From a checkpoint of a small audio embedding model: trained on single English command words and digits, spoken by a formant synthesiser in many voices, 52.4 epochs.
Rows from block 5 of a small audio embedding model, named by matrix and row number. Rows with one number within an expert belong to one neuron, the router's apart. Each number is 500 + 50 x the weight over its row's rms, rounded and kept within 0 to 999. All counts start at 0. Numbers have three digits each.
Before each expert's rows are labels from the 100 clips, of 14848, where the router gives the expert most weight on average: "loudest band" is the band of the loudest frequency at the time of the peak; "strongest on" is what is common among them. Only what is clearly more common there than usual is listed. The data: single English command words and digits, spoken by a formant synthesiser in many voices.
# router: router (model.blocks.5.mlp.router.weight, 16x160, trained with AdamW), inputs 0-159
# up: expert up (model.blocks.5.mlp.up, 16x80x160), inputs 0-159
# down: expert down (model.blocks.5.mlp.down, 16x160x80, transposed), outputs 0-159

# expert 4
loudest band: 500 to 1000 Hz
strongest on: voice: low voice
router.4:554456507518572473513457527539536509539486468585491472549575543534511582488495450514517393425404482564565460384478509410460465446444461500556572512433460607600434564518490567430542478537532550426587592480487456503537464520501500498623499522501484479520533545483511501423501486508478474562513423425574587491495525536471466432515468551402473471550544469491432516534449543457533447503416486534461474577529511443532531443480499549429549527490490485539413592506466367571596502518559503
up.0:476391487522483531481398500365549482483501644470484474520476515529477497569500569541489514526527498522502445447446517535468454483488397483535548467490472510539478481485381509482554435542492514486594511541562454434482443502448521481482520463508432430478545478567550475521430590552519522445574434484490556510496447526407423558530420592504390478463520518586581500474551626430481569565568463461516488473514558520526503572479480475486496518530568517532592561520541431609490414503547415
down.0:622559540572558426436530441583442405470484462540531452509435453511508551560514476508585477342559560407536451535546612627522526472509472534500485521511521586457453551505556512441530475499495469435467455469479556486527574533483439483503535519506422478542514569551551530549532508439478498396445519546527395505519504458504520462477543492563430499411474469536526423486419539463486445473536489480508493476502591403490547575411456486475483474546489523547431488459613502457577539485524446
up.1:527551452483573524530466493533455502460488510437399541544536453433476442427472463521545487424576454551481625536459527514474530435591468392436554515480391449479545529488579490451491561545493574474635475533512564471529451426497448525486522472476514445487444534491496625493563625481481475588432450489508508442471467604450524548492461539606518586487568491503483503565479448531512415530505494421447418521462531488512494530537514430511550424504525565530507589481514470460452539469532397
down.1:557488517491471508478557458497545503433444481482475480418435511456532525502479494527490501558461396426528502427425504512511552445509510512457532606464585479475478516589581471496489578541472436516570476495574428498521446398476431616494546640495595536645429425469501384448530442473548495448507482496526547476575525444638480460530510518494493483497471510487547513487535518393522472493521486437492452407482557574476404508481479594530431559576484505517462508529523559485542417525511529
up.2:515528447462546513509484424665497470501474545491476558458498602507471459587432507434576459551513412573423462427483454548386524486589448530492480426485447513565499533564516437492477592482565514428489500598521481515551526539554569540510434480427465547509481497447435469537510578534440475515517459449556495497550536583487561538500517474525465528499466448497491477473519595449530432417371409495458450540470441486511536502512528506503533514481554523494496487535327491511524551557506621
down.2:544457508510489486533576460467485518518551484541525553522555502486501624473534469481556536530503365569502541392429502560516487447480620454505548570530503429476561543373528576447501447484559407464489471423532472556532438510484504442490454538517500497535413506503487572490483468475341439473594540584442510477535569503548456491400549523439544516529532542467490449574471516561548538443465522450461535481495512545487529502501337495419517536509570565469495442439579508561539489508488447
up.3:501585496549443567563505471467450550495458546489518544441493507516544515370528585587567569542448534510516531366571448491470455501542489583481457568471466458515459442403452440439587413447518476540473447511465478533477527477478565539447456586551505428496567554569445533519457526495458424483513514398534542506542459521512533615463544465475521507557579523503494480432479481608421464500481548451447539425431481620496562597509423513518447505421513480554455523517455503493432580483493487
down.3:495427445484537545502520502536474433472467491406447587517447492437545445556503486442506518562447477437508516477493497459529517531613499462535509472430493553595549504572435499496440621469476510503511492535558542518534386598545464442500492557403416562452445589441577505530427421441462490438478523477497447522507595503495563505450473487440495512472504492563619433517498544410553640573482488414522482521509507435432534524541606498475456480638495517522537502506563495512487464537459449
up.4:510570556595579398560530500520592491487537499508470433503418439437389489479572543588515561434508495492487501573486506524429412493431591504548464492410501479522464518423463491524451514495543419486460544522524523437496527558413455442537480519458544458507596468478467374492494430525429464540515548474496510553428478537417484562484512539493529545529585508602534485450443490560518520478378562559516494549501517463548543412442476515521524490473552534510448416385519531559562602503560484
down.4:476460480558534587508456510452555560493470529438420493491456444500463479500538492520540489539505474491527446520476437408492541508489560538504451521527477507532567524452474510486470462536417511510477516430572475543553487477500471493554519426582483491561464593514574587483542478611532452495455490403525452607506488438491554493497509573503543454563446554487501471503481538455579572483471452571543521497329490511480497603576507594493434458471464631574498495404461459466471402492374629
up.5:508465543539498624445534468469479499487530478481523446540496525536504469544509458460531499411428554461440488509555433474482417487479626451572386501493560540526514505515485455518468472541538558424464516601433507594484470510442579579539501450441514491486566515443484528515473424506480454468533543381440540463488572544475513604516511555431456508410556552448478557395606569447464492486607474480537404553544485528523546541452488506416490515471472575465472440471605543409566550501488463
down.5:464465485543552483460535542482543445478449397510562473386514584529502547569527494502424518536514502460468454492441437407451491486481385569471493528527539485581459463492442486430514566484474486475496458601540457508549530494560495403486461591516536510484426555469552440553531586578608532469456562582507498584432489615533448506490460499530475528353522509485559578600489496477512454491446548462610461491407505539482516477550428482392472538487563422538506495481551438526502489499501563
up.6:411668528474461561488537485506516516460520485567512609555574495421476500505470564401529464482542533512441537549412462507567499491513413448529428559491511570482414457485447560520562525463455453451536502604550545452507511475550438454477459466492541493528486461517472446525455530590537420520426479486531503530549446419412569574482524582551563467461516464489490513466456407469524478461458601542412474510457541495531594488379511485478498516488481502557556584455491494551474644543489486
down.6:510469512517531454472521518397526530486534529474447481526412394441525560375519525481611551489498483502550550510575550459516569455580501493481480484501503472515492559475471484533434464467580472568504509460518640500527423491507458498509621503541415383568443536480446519504475495435527479503475479465511469551521550432521551449470409423544510519401550547485490499596473639466414461599394441451498556422561528503530536433526451479541516571535572510554526471505479478567406498508478489
up.7:436475471502441449499460553618450506470450475547463539473470520633407448381583532499504567404547424587454446545473562572454488509476505472439505532528563485624528538453517509404564442524496542529503478508533449458500502482517480500495482513567541411361471435502465535456487518555471502476446497559451511567477431508493495525471484542610377518535448505531500417455517608523572526531589428473487527505549448552475524431411529507517553502598483463504480542521490491478486549506562575
down.7:504465428437582510522523434461484520438450422466551500516433513465522501481616457464436500517572544401641501582477603507480490483507555480384559496312566522390523502505522598491448489452473515440488477429531530477529434522532488475480527499511507481536498463495519500451478509574482539519463498570463461448566550517493509530496461450454511521532476490414554534597477474413532550525512618488427508616477511520487545520495440467445435459556563508452534538599582500573555475511469478
up.8:505543444467480555410520484457450566527469521474514533514582361420463543610554470562564569429466456479509506568536547569543549497525444454444577506538465446505428543558553511540437543514540455452543490569486471557399509476464550493465467473575462446511485463530498511503459445520434456497522539515520505454419565528487475506591405447538506564471470511532460447533494462577448381551503487498506530519566488427608476502526434589529571443522414495487526514362569484625454533494457466
down.8:475472442496489381488457453485429577510496526437474473466552391535517502573489551555400430448425635377502372602514502457485520471445535512604539545481532524435384558378456559549477474449490475502530479521499514453396494496511427579516571502490526500480518511503481545467548419562530531459533436475493504472492548578511567602506522497451445506455493549618470544510516523501559454442498606509494454569496558492483510571472462505495453517503533514526536447533439503534424515561482542
up.9:513467566406446584567542541634570527417421539445416489494557491524479475473458488451541507417533539586478466495520564430606528560514559487561419534545431566453475457523481537506532422516526496455474419471403427462533470501416506457520592537526472462480496489518515482524529525521525547557545427546512525550479445519567509449465537480552549497509554472496457550539498488415453504532510550505554546500393428460451507377450482517575425506456484546526502603374516415498535570437545520
down.9:481546462547589530475488548447509511454496500455523564567452377494458543505418482578446536514479488477488499497578495570488509546525391542468539507438471448489469504439522525543620561475517542484574516523629443523488485575568492447441467416393497446487544417446450484402449502453506521517513484502494516519486490515511419520609461453523409498511565499588466509526505449511429608516471403443484503520573481583525488558572472428420536540486499574477508517571502534655535486438459538

# expert 14
loudest band: 250 to 500 Hz
strongest on: voice: low voice; /m/; /j/; /u/
router.14:519404536525523484612416513493555511522488441491582515543424531466452457435497514589511475598490516539501483505423552489511511529440485545511583491379549600531439463578541485424616490556430555560485523463561446490512525442551498507537467437502458520516440608471493499416464488465536461498528437483521439529421486525559480488528510578404493576503427476508474460443538539448480453511523456552488468559583453444476590499500502581424535456505546480490396575528380437390503462452498467
up.0:532458480628540513454522585537511474571551494454558601527447414509557427606436497584515403409529530482447470425507524434455408449582600452410503484493537446520547533572408487561536507465414478432489493545467543543481453523476616470522428520489503485505465496536455510533415439537521515523413523550502508603438510511545512479507463440469400538474501504576482474494475512555505534479464556495570503471505489479377575467481511483521493505526499536627459516492524381480572532474515504
down.0:471603404486423536517445505472464572514545420527485574524432494560506507636508483516469497622553478570473533486446427532507435495607507496528510484484533527494565512418503443429541479480448519610481508568542432509479485459525517484524462518549454514461427486470600502507606378423438450483487475505527542560451537573511538553481431524483495551514512481489586350492417484480531535487517583501486485497445619451433453484445466550591481545449538509534476602459502438473497466453487526
up.1:536427553541528375542496574545476443466461539456516461525505501481513517414559493395461573506463506509487411535464496582444482501624510512543538445502423530538428492510497504568525510489425427496534474527520446390469560485477531491500545567418429556503530582426522545583433543446420479463502458504475542498513476426525532556538541663524552445513538512491496468542489571517625504483448479471535480452398514528438525392569534537527517538508558477518489503546446378431513408507533520
down.1:548534527380502499553541430462453486470516476477629521515538439505491598540469537447448517577478492553532519575543569470567463560500543496500485512492455528530553525453428485440462543476490505498453511474471388537549390573476547479469494517471500525532513538463555538531477444548509520508497463527483528537577483540528536472556516441478472551498494409529519509428474460427529364587534498479574485478565603471528511502432548381453510515372426485580502386401519485431514645526473433
up.2:470588542490538437489524587523534584441496518485454435540588429516549542485549546480508518547537445503563587418471499454559490510518506490623518462547464448606499492562419558539473588565468488476513551583486463492538472521496416530497477468464485459511495499495468484394486543433494523545528455407487506437494478330486488408535501498509554449427471412461492490502532463443467486519557448498509498424538513440580466506583527599475522557399514410512500488493500526413476506576574636
down.2:487514476528495474570482433463419466553372530582537578506438549531488512478509466478513507515383456424464519518495436500461587438508476526476503447531484430477568575509514493493537444384581511537450503535417559487398494521502566430540469574580508545555544530512492484462508485483513491469372559515502447485510479592556475481482563484558522547537387451565525560536458472459551463495564534517494481480470505563551605536485481524509583403463534384501523349507569554481522512523510393
up.3:460584440504422592450485473573527615497539518544463518530467603537464501442558491497497469511408463439470565421464539461415547544497475423512515516437537480479538459490476415474465566500458546492511500506541594487523503609455574507496388401478507448539454489482532506539500613572513551506503497477489518538535485555479449436581600623496472462439491498514421434446467523413453442401542515537460528497463469420570475551561507496500515494553404457558484518507529567552490618509532428
down.3:460480441490479526562518509450380496492460522434556538474539438505503452491558417490457598489490548450492516513478455518555453468531530512511457507489489514381539560417584565532409515499433472591524556535614615514480413453463425501439551476531553559353476540511517498594505460393460616497466518529525451535510530479541446592486492453532448497591492520488502490499468449624454543548488481526468526564579569513506476497468457498473581556540511441458495469536541434431526434466569447
up.4:450350535503472494549507429528562565532497514502596450518480511485539604494459414516456442505456468424544550539472560518459466440448556522489522498453475508563410477489578506496520540510482503595486506293498504435509443565450564533527497530537537457595482395477522537547422531490443520530491521504435441540461484544507500462499559503552558419564411524457550506562569521550526463473504466543514523506444515489602377519497542499516473435594522526411498512509583492462441490514541403
down.4:410564522464522476451530562587491403506473433526499547538631456558404503494564618469455544523522539552476460545494478524445503476593497491556453442609507508499484489518474455474458459519466459440489445472432492577564516454473541415511387544459503548513493557500471490434496482505538472520541523504588559565566564440551525492573468497435524592470519492384511470452485506478417548517515540549498532493505447523450589534458491426437503465519558546539589362498397442439473534503433573
up.5:496515501493440510512503519466563457525500529515603478541523550414467555417569606536466592595442540475462521503481601461510488448565515514461490507521605564544459532477538528422498520494426538340441540462502437538534406522479466445521449538478423478458404512522494492487519534547457477533538513484603539552444580495494503504562494550469579623404370466535481543495457437527526429484471470478519563490497528421497588493471431592491506485586494517485480491441419506505471463493461391
down.5:536505504537494477512470479575420414540556472492485582500551555466524450457473549454477477608560513452464412412457488522506515504436409551565575474546424468509457487573527539516419514509504457589498558467408526572490526526474506539525522539500541490532477563581508687488469556473595415517501461579521407502439535509474542494501455469505604400493478549383478449456382590512443510563525546500456487546452465496506530506440428520484454516498539435482457562510514470529575414532496474
up.6:437514519445482597501535522370572466505464491512452514433503597476520533592542461539483556518491491530539503403511491504577416578461550403532487534460545487448471509522552464568522511445419491387583546467542593558435526436543472499506492527485544496556464557466498441445544463510551474511530607586505486467493562532513408616535477457441414481498507620478541583458490471555584511536477518532451461485468439550440442513453459538440547548424434561526464461477452471423493601506499544
down.6:506473546610498431523517472528471603555487438391540539507450537487552463472469491452439371475606556520508579548478508624429552503488532549438478497491514513493480486583449447555539560489520514580487491495423468492551493533483515508512445539525516486488561568550517455469462463534545471407512414348479501517452422426574547522477392511423538510525494553511526441505479574462428487516481560508528572466566480555506473451482561479598421479517453421504542601466572558522449414468490543
up.7:418449525471509577507513493500470495492489476512409507492513473528501540524550535480529467497498465462419548550552440382538585535477604590474405494582562538448533529489452509430549467501489523504534534549414516406470598543602491547519590462573482480493531442465472520453579501521396539525471504631528493529564488470484487438484608462435503557431543380454560502522465479477541527518502540473475378571553470478482518446490524497503408527500438504452595505581538455376549470527505446
down.7:573433628520539523602492478511517460523514491488453505518500468464487446553513503475485584518502460459515537507444542506528458497454468593442617509478485527545481430438481513520344491472499507469462514533507492514593494519496657473505490421507433454560444491514447471560485460539546544403481521509464421470465538560523476497511445485438528526555464454596481536397490498508379511482682537541590474549493488499539500515506509424431520497533541495449564532559421576509408425519430539
up.8:489479473576575461603529401503510521585467555529606470420501389404452554394494543459476514563471408521453443480398514554453509458529539479461452363595424543546457539498474489498484485528572477488558490516461504562595520569554498505514596464522516480486564536439472533510532434579452498526546521484603552479488432462500479502439414416443526460543442445536493474481505520529528419415530475487577458555440516516574517466491470542495477538511559551572483525543489528455522518541500387
down.8:476512604442452450475547611505498470508485445595448475521541648558447529686547416543523454487470521514568495528486498456513451511443433493591466518555544537555526468500499530433562493506436515420419533428531501511444530520416577424449379510506442495540504480480512525442503580397480563451560500567443584496416549493493566464555515510481502513462460546497470535517512436542493468517537485512468519398513547435537490451469482488405550508573502568521472502432387474531504479516503505
up.9:574501433551518534533511354507509492600403522457453536520425538465517553561541602516494479476504466469452423490501454544446465541467428536371493497567481581577529498411497447478462489454461472504490513501567475461470514508491617526500489448510459389510516537440492451473476492476471524460556423499527514504459483509521495512490451554556526535470556583619507495497426483511582451581398513467512555431654467550466551505551532502505487509621488454430538577520438559448482523407471538
down.9:467527470429499514447499571507469503461557519490570412523513469563554643434491446529472526488462528515539516496487533559534509408551517490515576538386522477482482496518527496540407441502570495426608477530449549562482542499488459393497555434507520474436438474409508536539491471531526501504477475417480401457454487509499485518568583459429426423504577501433524579475512526697459661529582511478569514592504456485535433534519464495456503516493531453464500542463522475533501529455475436

# expert 6
loudest band: 250 to 500 Hz
strongest on: voice: high voice
router.6:413464469486427548445486516544488553487604579526547465433514545491556433500456404409460454510605577641475460495556524546526522508555493468532434481574474458474455491450468438520510483499552426438471490542489535469476503454444447511524541433486478558597480478542561515571524502490436552464553523558442437510444510403559466492453554412494502403490591562430413506544470504492504596455514574455470519550520514493497570460489402552531532525451522485421498575550526576433589410535525538
up.0:459526497493488480489466469402528504501453488602512609491483473475510551511474505503454540361493452542549461517447456550507479442581510404489477480511461478505483481467534493473512503462489494387521566483488570537422399534528664466466348557497533504523659484506526512545480557477433479498495532578515492420451482388520445492543588500575415483491465497494589541514464504469436509489539440519535539488582501556546536479459577491591590426566482505531561486526536512467554428542449480
down.0:415464411586462505528482586570540463462556520458414386551517639503502369451470477501497470520501582584425482540585528501488526507442556555466493537520466506508465501487499521486483515488503481493468474565519359463484469450504435523503629500484460512457440492541541496550484472496478510446565442479405560532545521481512562544481398531509541508501562545466461517635506429438547571547433569495480523482572493523544489572534411582471391532402481567490505469525418511530487476483466495
up.1:494544538493539430453459570495524581489480513480482474494537442498535500449454571485549479421453548478529521532522477547539635529463535499499590498466426489485485617536604559577499499457521517427527483484453546556644423529531500447481534548476511442561574514543440494416371465491541477502408441492527608506516538519505495417539580517537440483566449424513527486528435558502543447508450463594545460468398498588443475433543422522428507507517446478524457510413541512461511489386467466
down.1:487545439439489467467555532556521575489477543523366513506450461482508462456464486500459445560502483509581567500522450569546515505588535503441568537549496503371470543462426511444548477490487539515442468566559438494528505475477687514490479435497445492449519488511500523477601440452377578532531497510484556399470532449517498491492445441567489429594465525508526487513548489495500614580547463479490546414504608457547510453536554465546479546464525490433527385428558529489470591426490516
up.2:465459440512480448569430456563490492416471460471465508502628442487474548491520510523419496489486469523491511484434569556452470473602519423619625512435558484480502480495524494446452539492524541537400526545484519565486477513514598552461595496419512385511479418510543385523428442546496529519490588472478456482500500505457519537537475445512416458528469493477572451456481566474447422543446551513514584459468550507447568432569550475598534441555539604498446467549522533568449520489604473
down.2:455539529572458467399479619487603562523579512477505452498516558551458461510517413440509528455417529479474547503566513485503542486517479494486435499534556496573487531491532517462529476497425561426500539484515421442475440530458338596494461451505559486518422497403554488494519510481558480465477551565554584595479475481496491495459423594531547487534536491393537504501477512515501598409436387494585468478579459505515516530451544579521422541485453430431502535578544540395494445526543513
up.3:498492534487514542508528437556513443527422472508504504465467455529458480582374518576474456480492570455534548459430524608525571513439429530562525567401547504473617589435460535494478483464535526518479497478539512565536464501634513482525446502469434501558437557564388507511487520472498588451522467473472468508543565427492485480421394487494527450513428431570559449441461456519438431439474510568477509534582534445534486514458563435450479454490509526571587567464580467452496573607553456
down.3:540493493397492545474546458572437532410555513508539476517517409488435397511481535486538504454431489562532511508533404524493414462509492479459485496534498471453586498411544499548478503413505517553469463639493413523377468553502525540508447578503547534529553384440548446535586436528402513548461503478602600443573488547407560490530514490494543598469514480487502527507502569534414513485515535514544490531477445528636604485500516615488516513497421432482492492493454456521475463501469501
up.4:520529401466531455367493489567500567462508545435585476453519547490481437578417505453491480526518548542481556502423468673491478557567536494507552456455493512409509510478473454586440457486403464506513466454440483578542537507488449517519520539492534559428498478475521484583479564465469540463480538430404480478518511476475458520485521417506586457588495445418555542394536615488444532581506509593486475497574405495508540492492477464526557570458565487511551514577549461404519434528554521
down.4:507476545522489552505466525513492472483493509500384456481557486503511428531528571519485565569478443414390463464587482421498460518386450606496462489494519501552493501550472496516575546475487487509476472447538418454441579489513511492490590518471535479524475548499465430306452454548573504505509456376509509530473482594478520635489495561500455537452597546552509428511524510449524439497431534481512480546420542441483535497579478492408469490495476605465511521491481510557550594524435614
up.5:444599616403502495551474569472506490522559446450416417621477574525543520470555535520506431458383503478512516614548451464451559504479549445509421536531493539520422503459547546538611533497555504507518554499482516514485484454477502554528520529478494524485477501508495469496589414526410489479532526398526472614501434484508499459441592590490416523420486501487407529623481428479482509534441524523436491499464482541493480547571539546463449522545520444457522543457561536459457542477385410
down.5:505509397476493553431535488502471532479472514455578476501523345460523533468510443433545556485484519496542474550444453510530455598564576426529492499418533517375569569464425481541448397504476430607488446492499524507464534402516488439509560488410511485453489414486523517458560370476494505476509431589596538566533572492473518467476448488527559431587562539496514478409557556432518484530489617475554520550505538516507458547449498456499623500502564475484518539476548481496520545550546526
up.6:598469527445527524453376607453534492476479464459465504428531411483527507497568485542589424454475471474477553547492454524539428526434556581511513507467504563507523487556491563524481497544504565556508613472558517603592485516551520469496440519436472488503508518441524486414490492473595423433468496504527543430479403528503507524460445544319522580510457412586535500448525508456450488434496462601439514555489487494582447432522543443456615465546566512537561468509448497542471485516469481
down.6:510500529518498524469493561508390530544535497465569429430501566513479555520506454480449460471531473479592521429540468539515512509470468496460472478581585415470502488490538476515498534478552502496512521524506422465523493383486512444513440469555527448482544533381375486659461388507445422437488532646481590451509569431510476485544544415507508464561506566543438473604527487504487524515459465465519518525557539564449525549448476526495529436471440423524475502525568684513500521527460455
up.7:526423518539483473494451553493610458566526425518397601521555451453481423469445527469571523484483526468467487409534497396482460497506500499506632529487387546520478634486510511553500580484422462574504532478489526532556492459525515584530490505531509529500556481603530536480439447478480501523560437508547446402410584560513570471569440469480494485485480470510481519430413557459486465413507386576545591515497523581489427441538528440484494476472504478463567605502515502443432507537468441
down.7:440463400504525460469472441454538508511462529478519530500520471529460490540446503528400523531456513533600547600507524462524544556494524543527523519536514487372451491388572458439470485507447554527475555486473558478412489538545490484487524537507498499510460473580511577635495435450456451514411529588490557592559508371528535531427560461486521423507543516556558480576513487513485545444520542408468531497551489305489474465585530498488519470417513516493493449523520617563474438517422499
up.8:522406479557482510554531552426571459463444560570466447491584528534542520564496560511553578489497513445382426453511490430513517512539467489563511486472514520538478500516504540519527423457593532445482509549466462501436485485516503494411474492552568489527448487476518507541534583596533489505473496567463524513495412581411406620483470556637483601514470555563465522451463440555501570464505460477489473469336503520482475472463508411583456450521381495448453586479560463525526488463545438
down.8:477518490597489551443498474475506525497494500578495473482482582496561504501524505411439503416568476445466345503448431511506470431618480456506485487490636425462427495640412621529495550519493514432491489615460483447489476500538490562484497446492478488515491399487526507424534501474547516469545525485551582504514478517559492491566487418495504443464501585505527500493499507453622612501514563537476435464526585579533517499540501429484494501427472457522484534461501543475525530556349563
up.9:489562451494489469474526571496404496460520508501424482598522494511457510613532502524415513542588491487480567439469546445438516467490479505477533506511446483525502493449447512490538444569479484539466488417505521557482517554426502561518527442498528536528546485628503497509585422482284483529471510556507513527513539413506609375508511493536483580483461583475570465571452462494620416484421524436546528478440539493546464485532533603479476520545498545487529411424514458569460469520415505
down.9:449531443461529402499517500552504577497436498511468526498486520529457368558480471440463519453515572479484510555508519497498434521417455452486457503477510505469504562518464461515485527508441512537518477551547467457545636507540406464569556508495526497396515441539452499446482578528530541482470439461511470557492462480511381524539403519508460575596489493439557507441519525438514513494606360528496484577472466495446623577505496478593614459457575494523479461624570489414496571561427505

# expert 8
loudest band: 4000 to 8000 Hz
strongest on: voice: low voice
router.8:515600474521501514474548526458492546501470448485409509427440518580484400472542555495491522512490490457485541549536462372438550506557425620424501579468590480438541517560524532510529544530469582562495388449585432503640502487560416495468461567523507505478477555482433396481504596498544488536537486550515478478559449519543491556438394564532565581543447525444497513538461531448418514475494501501443560501507512483450446589444502409564476436547490507426573524558498489525451478527530543
up.0:524481553559414527498564478471478570502445536385574517514522473364514444486538549489528525443490462510522534506514472508487551430583545427475552376566530551566551407509432481612437487487575478515490552458479390472465591570463465553522451482384511498545525384551477529513482468573364495530478451486536576451433483495482560536503511413512501455578544477567552510504552506516522436490532497505518462483377561494579495467501530535527548479516379489472550569540481526459500508538531527
down.0:489441509450479422545415413587467490499447530508482334494520501479491382568449586571448491555493534504433520556397508334532547479566472531449507550551459510491482536538509570550519448541451469470548478472531471509478497534487415515417464480475426554482515415524461544525505573528510557467463546620472514581439495504466463415487540539516521549508591539557471491618536426541533436552492507488528524505504444500462571535485510491455418507534566549517422515512410575555559510464524505
up.1:526541501444514510539562480536639488467464385475463462546465526540531540516522517527454506507438479442507510562566595567618534552450568499449512475486511553551489493464508456430520547461544544527494513444538492639504492525523480570496460458457492529481509449353500491554457556516511451539496543367540499551521548603528530477574510424535538539470432468429467468464459445535503560515474557551460524424498527453470430555506358494524437502441460499491398564407577400450515539496453486
down.1:577519472440529543622495461555405437549601545526523519523516564446531456532532475513480468400494471340527454491419547516500482522467467481522494542534436442509484521488480516518464490459461462500470529469396598490447391490547460604470498457542423473520529590488500544485450496458518511440454532488463515446441508487463580519573482560515487498533552450439579397463443489577550495529546522485455505447548494472484576575504530435457567612481483552486471483513566537410643441512519594
up.2:504622486574491492422525519445533533484578600377529425507513562489460417515564451528568563467468437512532512493480552377485551463534448426581539500657428492543488483395437491560545531575407506477474487588558452494445456539503527566503569516476449482461482517509514471496490474444466504427503528420465514570546499585456581450483492519513538500567502524459577466531500477511539540469431477464484525483501547543497521526510466509391462474398499353574568506475546502543450530507465471
down.2:541513489528454502411453415454481378465530503536506617550622488445524554472542572482513514493489471389534586417514530577407505515502479475578519486537524552546406537460428460587481489354442466590446530495523533467560528474494531505522519496534414369471468547511480503475442475537574462555539468563387428552524543442524546553536447448534538491444512541490568555524501562513453505553417443515529435479514465490532509478574476401501531531487553479462547458521533453485496580519508436
up.3:424488474597544445403458535571570483538410541455489496441445468409448503559524434576495475480543520538537507506496487555453553532489470502442497438476535530440475472492463563531519521493537477553541505553484457528533491594585561558563521533525565487540465462512525341449533471497555572464481571509519471473449497546553528572435491444468466358630544410474443509346419513480449549551507563467498504535507448562563527476458475466534512458453538540485477474405567458476561452540467437
down.3:627481477531462500453515443550482538501522520438462498508430527470482396519516498444497449525456411587364523465509550603517514509556421458452441503531540579627431512487419452488509508503445454475477469558538573463565481542458516482518443553514471481480473621477507574471467482536467475432546542460564511638488460423546496472418521576499447509351461543550559571497544458477470435510449552410539573550575516541524558525491430545509510539574487420477477493502522480558513489530537497
up.4:553321579466480425560489544471491540460435519539537529504567435479573459346460515490544600522481502488443437448501554517476442442532450540465523550461531532510493508584606473534500512458501506572550475459455477528536496523525536538468569516475499468482552527541490528529469425513558494519486359536558493441558421470535324601452516497506541457406485466567445550497509540579412467570503445509514508535429493527510448466511495437534505502466578552405492455580504526484488499504532526
down.4:475469625465486513634497477553490508518469491587544499467363543406590444485435469541497441380470571457469548585499522498451554465566516548521546580536514526434483511421501499488433576552532495462506505580520353429470488484484488513471413533476473493515479550490524447522473459461563558509525427462544563470502487499491399507546485488522551483559460523496489541447482439531602506551558467475443530472596513474513508470525441606444513492561511360510578528468504482601494492521557447
up.5:491464440536496465443470561567541530527470488552455432449391552558433440506478444566463529391531530493535526498400637440488500459468478485572484553447455446496537479495516593502515528581614582504485428423550457520502600530548468472535401430563489421555503476486472532451475539554474497519473614531477582481485501583513484473555498534551520439510478540468584471500571563561472451515455446501512511506428471474435526470482518562551490484450457506498361403516486522588592453517522561
down.5:509523460444582497530529543504504476491508443520549443551466516461558697430387487436461479516504430604465516578454533438501484498532480516425504519435468461447509508652438417417468539525528558455466439498494471552458521394524498639493407520494551525470456478517490597541442439509535535503540556580581564496482462526490459483465601509531475502471476458430514578497528488471509515535550477523448518475495506552510474498510470513465497509499555371476477549554530417439510609471570478
up.6:506537473588553472487544531570498475495515522520540401460473470458478478477528482460536526595420518537507522497409493459504479512453482492549432510449633568451500532452499482474512470545446540517449451433437475545459446470517492493530497529504470515488638565519477456563436442492437510487427500446554532465519507555457532552457644470629424502466599420400537485397542470444530426564528590491449516510521441534450506529463501476449474554629530599558487519582518491397538501488447434
down.6:513459512493534473479497488472603476539455530585510525499446419439422450453518445422508429455531536496545487485553476489551310571429484455492548520458448522524527449545467568404542495460556482533493521464631529475446475508522528442484446518514524487392450508481651431532516541530533553556464466467491526491491491528482441471578530545580543530475487543442476575493421541490529537501504514496535508532567534375493614449502450462425561551428412546532450593537501497470475526562496585
up.7:500527451488454555422555536595506493450542567457529374410532499449490405509513615491533532452565442527453502554481576516484561508478529501476509511483470503583550501455462433540593540491588473479539485542511384555514521532547387599526474555488506521429519497555499470569497468530491511434459448463504442530486537582503500462461533508515592419585476591488392464513502513526563517488464499499616442471512447464524462496489366504440347561488493474477563489514479457578540544502455450
down.7:536584592504515398470505546534484485499493498438479482534554520468533440506535586572465601544523408419506551517482575427493487531576521469582506504513488549459472532464489488471535572545512503385526547551530469410509512474468526527510418508505448495478524522441442463399436523497482557529515419595566486432475425451512511574487562512567549491453528441455518498404565392572505465588547524488462556451527470496469553605474457468444459434402478453461513506474597564579511474522473364
up.8:497525426498507458529502432494453493523460482478494521557448522401547528522536640520500473448518523426453486573415616509356425510413545519517491504585497461593404518605587459454440433452514495552477567483541499479539422483544535465484489473546516561506437601485525493520516450527528603517502451471517441503516524597497511575475459465484520618454389422471486502501499465546542473544576470451497562500477493580490582521523490454478479492554502535461493475497400493619453453491579459
down.8:532605680492452480567564480389496478523518474483452504565598497536501609528426548569527505485498505513475548500457530500449528471490491507535481477524538497502550520466677528420527538473572484479449561476440451493437409463501506551528539541543440486527440564567503485545509430521478452525428449499424424511539471515505571442431549489429536480499479499455495466599464493538540433544495485406567531488612544557538449463404476460452428415523530461515543476481413535573475454503463513
up.9:457456544492501475409540525430529499461474525486498437559392478587552603434532539469486501410476463503465479505470500516679588486480523423479546540531566585498575471521593559432483564459542470522573508448508551536480506484453486542510501607481502529579450482466516438519525543541494480554532466475575558487477546538453491480479518574519558517440461473543466591460500495537569394479492419531404510557466494378518547484554419499481467477462357507556450386522481463482504435473522521
down.9:521460577457471535510516528460465426503515441484513430494513520412536503557456389599441486493457597558479365396499465517484489491646463477412478523499511510513528473530422431458521472523522515533519548562378443443488511506417456506505386496556500535478558440531513487522560501499517469416483545519548478556543473484501492500510448458588521500613520572489480516371495483375519587532579557438483541508505540408468512471546608539577472552536503490478516558496492548508511415498563497